Weights of a small class-conditioned image flow-matching model: adamw at rate 0.0007.
Rows from block 3 of a small class-conditioned image flow-matching model, named by matrix and row number. Rows with one number belong to one neuron. Each number is 128 + 24 x the weight over its row's rms, rounded and kept within 0 to 255. All counts start at 0. Numbers have three digits each.
After each neuron's rows are labels from the 100 images, of 14976 (inputs lightly noised), where the neuron reaches its largest size: "top examples" is what is common among them; "colour at peak" is the nearest of a few named colours to the mean colour under the peak. Only what is clearly more common there than usual is listed. The data: numbers of one to four digits printed on busy colour backdrops.
# gate: MLP gate (model.blocks.3.mlp.gate.weight, 1536x512), inputs 0-102
# fc1: MLP up (model.blocks.3.mlp.fc1.weight, 1536x512), inputs 0-102
# fc2: MLP down (model.blocks.3.mlp.fc2.weight, 512x1536, transposed), outputs 0-102

gate.578:131119125171132100113060106158141118124127103125130156150109144116147050160128117124102103174160101171125120112125131091158121108124146130134157113095092105174123101173163113107130112122184087110142090154128132121093211123215130137133128135095124096124103144146137171164178156115155164100164132146114109162112
fc1.578:102097146113148129136126133125118125096140142104137118139141127089098142116140156156111154122116160086108116113124136131101160114121138128125076104131117160110109139108114132137108114156110170118101141078111103122174052147048114110128134145169124122115139113088121101093128111147144084151111130115124140137132
fc2.578:127150153120126139170205161159088132131102103139132137109115123077159062112131126080105085201162149129132134133115152108146122200106100131125148132174140124121118147147137154117100124108151155112127134142161140127108079154110151111093118134152111116119110109177185125111164144173145112139133142116176114141091
top examples: on a plate; white ink
colour at peak: black

gate.54:116132165123131101133160127121124139049091114156133117124094099138172155118098064099119142115105130150129121182144151128115123132108131105132136154139138119120166164124109112128126163113113149120121140110107130099162093085114119141150153143167105131164170131173094111147096135146134124139202167112110131111117
fc1.54:132117138135137130112113178152099135149156131113136101149147123135139129102119123147102076096134072133121130138140098112138129150178109121176100138114107119146132071149146190137102146111144124101124093105113110158119117141114101122131146150123107121115092135128118103184099158139140131130141165133192155140132
fc2.54:125089121141143099106085089115167144094159159145101128145101116144117105114142112118121191142077145117125125122125174131108132150170164129110093104162121132156137116073093143096222113119140130106122120139138134113132125132113120157093147111151138134156172134102135134124117091104135119102200145125140114040148
top examples: white ink; teal ink
colour at peak: grey

gate.64:123122138170129134152119119122179112117140127099162161119119120123137121148110105137140122164115128164153136096137113129094095097132159075095127108122176129144131123123099137099093126130166141147111124137131107121098138114136134102149127099116123128094142138111139152093122143117119167168186125172106122102157
fc1.64:142110117170102121141115120149161145139129151136126087126141122100136136094089108145117100131109114135114116106100115117103109142139123131116163087101140122129129129117118134136135125112172086175134107149151129151151115108153137116112140123143133137130130155146150126117143151156130154114152112114089123099169
fc2.64:129124126140073184141120114128223147117148154121176119123115161142163163147134116164166165138122183136117142139156123116139124154119150131170122112101142126104090143108120150151139134134117107129149101116095116131166118111131093115124120115123111153167137119099114137086115138125135091143140158172115079152115
top examples: length: two; yellow ink; last digit: 5
colour at peak: brown

gate.477:113119089101132139165133115124147133126094099109110075111146145154166123110129130170139132080115118138136119127132100104141103095124121117111077139120132143183098115135094131151150138120134109151165146172132115126109096104161109190133160184086119095120138098107138143131097125132154126152130108136147160132156
fc1.477:117136130138158079106157090152162113109104152120153137136124116140118138123156171106107104134092124146146171102135107121119147174149155101135140146136119161108122146091124095152140138114103164093157161125102120094155134096125170146109126167101113146106151150132109125128107126114139142149096121183167116130145
fc2.477:087154071112143087094136113093146102110129147103074123115127143146114165117103127098142145156130102124127102159112128175165101128138131133121145099118143112139144075153102127107132095140141144103099086109102129126166172122169110110118114146093116180163098132146171100082124144097160152140112128179117147130145
top examples: white ink
colour at peak: green

gate.731:114163149150148148157151131125140111140155117090150124140150094132092107129110121147138119088150126099081108138173118087157122108088141121118125149119094132120138146144159080084118134141098129170161079088099130163174113122164092151130138111155161123120178162100141115131139099125111147125159116119135164127154
fc1.731:133131118094138135128086165143132120123117123125129135158129104130152108130086140149135114039141137079144066128163150137137179102073107121149101130135169133165132143115057127125106144147139146129126136089136122142143154121112109122130114105152125149130142187207130116142124143146165171121147115131106105091169
fc2.731:132125097162151177101126123087152125085116098128134149127163125126090142111142110189141155107151097130167129109082128115131150111146132159101138180132144167161123147092112172101103158093123136158186142147147139138143159096101132165133093129141150163149119199125124130128116106137110125145136121150231143176107
top examples: white ink; yellow ink
colour at peak: brown

gate.435:095121127139135131173124098155149135134130107137120115138114091117152117129122118148145121087100118140115138147115135177166101108129141096116121117141102070116144145115101141140129139056125109060136153157127145167048164143144143092133112143162140083113134114138168146162180162120162115155099122130122126088116
fc1.435:132125075119098105131158107143164116132115119164150160142137096131132112113135118073114147088120157148124154150120091108080090158111148102149147115141142104136137160146097102135113105119150123159113093150120157115092151118184111094150135124133132122135103140165126167117127101107105156147141128142138154178114
fc2.435:151168148099133090121115097116162133124112071114113147084094137147134098079109113151104104137175143154083082131150124109087113135132078095130149133134156159118126121114129097095117078100118138133104093127123096142146114157108147134113110124151142115126146130095124107119090122083132085126163110129099156078092
top examples: length: two; white ink; pink ink
colour at peak: brown

gate.374:132131098151169175127140118158079131125170136106143133151166101108142117121141106153091100127132094129112116114135145135134151152134166169116106079143133070097112162157129098093128112141114133156064114120108137131150140129113127152151141159117153103098114140107168140140131109177148137146093117138153139089108
fc1.374:115143158140175127114113085138105132132142129121093130120154147117181105169104143128090124130171109144086159128095118132103139099103142113145130087112113130103116121128103096176142154094118147116131148080112138176125175117149119130145143143118076129124096161149087124104106149153133140127145154136182159091108
fc2.374:113131088103152120156161134109134150167164140114100117145051099141197105117119110134145100100127148117140159129138120127152136144139153177096137117134111138126117147129118152132133130116172099153122159134162151166129136137121110124128128098121121127155130118145095156084101131109175146130119130159098142114142
top examples: white ink
colour at peak: grey

gate.565:067140167128171092122146117152112091114117143115161129159132170151128138151117162119129105115112146086127103153126123116129164123160115110158093137102126089129119172136170128125114132116130088128097152111169156152180116144076127117133135117114142109136124105154120145171128148117130107103117131158103172126117
fc1.565:114112104117150155105108128120151072123180130116114132104125080192143104104156127143091115137144120159097165122136109151150151126128132083107133137135116117130106139141162123118106110111103155151151129137126116129107173138122137142104095110124086138146138126133129089192100157167151127098103082147134121147180
fc2.565:128137158130152160165137179080121114076107157139126125140116129126133161146114171106119161135131167157161117108137125143142146125127126154130131150128128127151158153124082062155146142134121145116115120139075126135110113117171140126120133093093105141083152140173159113142188090124104136082119113180110119140122
top examples: on a plate
colour at peak: black

gate.257:116158125123134146120167144138087123143161140161106109093157146129138147103121114121137154106114136114137107116107130113169122140156114086116148136108151138136154156113128131107097153103144118086108135111104077154117125135124115162126107108173098155130092108148173112067146111143120141106109129097114145101144
fc1.257:137092091125126066067117155132123089130123147118161141103119092139146115152143105163132131094134154141128115107107093135114105111116124110109119124114151163146104120113131150139152129120132082136117120128108114109126134072174083113181131085084134112091122164112170140140159159142150143152111111138157131166128
fc2.257:131110095132136115156109116102098135139099145172125126137112167124143093113131121153163089130128119094158092156124071139127120119073108124139151128198076139094095150107109142139133146079182141100117150121098121159121114129151060124134130121100154155167105136151105101170143128112152129089145151162096121129116
top examples: on a plate
colour at peak: grey

gate.573:089128126132123109121088074144112125126134114118096086118119128119149114139084135130172095139129138141104128183118137088127060103119172137165129128130160149120133144109158116112151178136140064134073145144093140156119134109120104141092128118127134146124114119105125128175134124173141110137112103131101160127126
fc1.573:120100143129106087142131120156128045088091142143156097114070138075106133122094127155111181157119106131123085114135131135115109161162130089122127130123112114136135143155113186160100144143176125104168164098096122160131142125138107102149145116095116106126116124094144127106163139104133121110081116144101125113166
fc2.573:102119099160145148110135138154113128139127122140096155116137170141112113078158103165137128126125094139136040147128095160126183169073157119131180128145157136097146094115164159137176148135119109130119107125144144120124129107159121123168124105140121124122113126132156144126097102182149129117124196121118132128099
top examples: white ink
colour at peak: grey

gate.510:106143179132130109126097072095166112156121163096163150133147095139138163148187160171152096165121087108130140120143136131096136138154119125146101124174124142143120105162125137122139135129166164145103134138113109151114117117061134109113125132135113153094128114145155130134142105123127113124132090117124114123089
fc1.510:107141117117105139130106079159119138092152096114123116133112115121121114135146114148096108100136156118145132150144098148151130154061107150122115130128142139080111157124075117155094155116139084097159130119140167131129113116128148148131113158138089145101109093155111122118153125103108097112109141131140147141128
fc2.510:130168140138103155127182145129088134129147109137117128107104150168129145126100119128122087133099124100154125134155124167126135142165126139173125119165128117144120105127143118133109121131130114126105125149133166150163121157097082142119160119162168132138145167108153126093113108113176133119152107108129155150117
top examples: length: two; pink ink
colour at peak: grey

gate.68:096133155147153125107137146123127109129138156102108133066100075135135078176122128145122146131118131088121176091100121107132145093099137111141097110127146094136124118111126111144147159136112132160146138120101107075125117104120116118132140149142146116094176114178133124123158105136131105144140118113092134163143
fc1.68:173140134099110104127138106153168153134090095150118162130148103138101122092164129113105147121138135095143152141146123114122100103107120163137173138144096122112079135150113140178118173128105158145115122110114144148110116099074133115134069155105120111145127116101057170116108157157161100166157123114108101173117
fc2.68:177148164114122152106143088122091125158144110129142163119125150113147142075190108124140127134117134117126127130107141123144108084133117117123112124155132154153148136106164147149082143155124110115143125120102139134112108142113099115081117135136126120103078140065104136128133108147135158104151137109088153059165
top examples: length: two
colour at peak: grey

gate.566:108153111097144111130135090127151138144116109130089091099161138146124101121125080136120128099127119123117127130136133069158137135095125149127139138144148145085159169172096119105129121134151160138121092086126115116161127099137098125139113088120128131153142112152128118155148147118121153160091139135087146126126
fc1.566:133115152172106147170116090105122143142123178130171114148150161107137132175133140141099109131136107172124150131086128134132082130103112109088115145143080107121140121108137137167123102159149107144097107112136116127132105164114121128134137155152098128098121125149105145064116126139137098118120103098139145152079
fc2.566:132150131144130118159138143120123136109166111110171151127148156097085125130139113093117113144088129098094183157139148158135154138159111136101127147168119095158150156119116106131166127137128093159108129119147143126138134141116126105135129157112142127155088120147142168089120102145129141118104126135154118166100
top examples: length: two; blue ink
colour at peak: grey

gate.143:125108158151126129191140123103108112152099144185148129189108132155151133178120139115147082138166125155140136184151129119150119152149151110126119125111156152128124178176085131126143159136140146144087097151075163096122160130152167130117164101096162147140115125136084118158104139136119103112127156147076107164155
fc1.143:134140137138132105112156151138168144101142096150108130156093068142163137125131107170161117109121091150176152126116143142127137084131115144107110122155103144124075150102118151129171113097126099122146121173150168134097152148114076170155114125114115147196182132120089157062138145172154076102123100155121149133121
fc2.143:153156133110117172119115117145166083146120121132128131129154131107163128125088151126136142144116102107152148140144119096126140130158147079112097144110135140117156144113117093135116153156156088120159178139086138080152078109167139093074141123122116089150131164144106146176128155165115126138091141126146129084128
top examples: on a plate
colour at peak: grey

gate.205:150118146068154139149134090093105076150109110106143130148132148130151118198114144089148101135112129142174110144163130136116121120124099142118106130143164137128153105124106119171118099143153118162126134188132136159147110134113115124107096113163119106113124152165105147168118125137121143168138118113125156101097
fc1.205:124134135119123162129101139153146137087127140120135127093120099113101089164136134140170111133100076135112163112129112091145123109114146167129127136158142143145105125120127133109150116102133119133136120112149140122109106146142149140117108119138111162185089094088115105056096151123121137109096132138152122119130
fc2.205:139148120139124109137111119126120122142148134138157102113133084104128110109112134162110117142132105130099119120136112134099106125154129122121123124135130143108123079110149176137117111175129093176118138157136109118125084139136121123110108135167169153104154126123143171112105116117059144156098118128134142065140
top examples: on a plate; white ink
colour at peak: grey

gate.762:108169143085111131134146141125145130151094115125120128119139120081117122163137115106111160107106131113124116107150092134139105104142106114134081130118141135139095110151142097097125146104166111125143141142127143076102169139130135123141114115150140167095100137086108091121098138081132147159108135140124062147132
fc1.762:136118093136103104130149138142100150159136146131126122143144147137121131143107121155113126167138125152134155136066149130102133146165164178104130091135127146089094133125144088134138098082156152108120075092152139168151099092133099117161090073106109099147116157176096143139140100142107129108106127120124154114113
fc2.762:096158124117107144127144147108124113115100125145112122154163130097119115106121133162124124169156109120126120120127148151112114158128127122112111139154126131106096140099147105108114113111118117122127134144130137119142161109155124117060114145133160137167115155169111113094160120106150138154157123153102164159117
top examples: length: two; teal ink
colour at peak: grey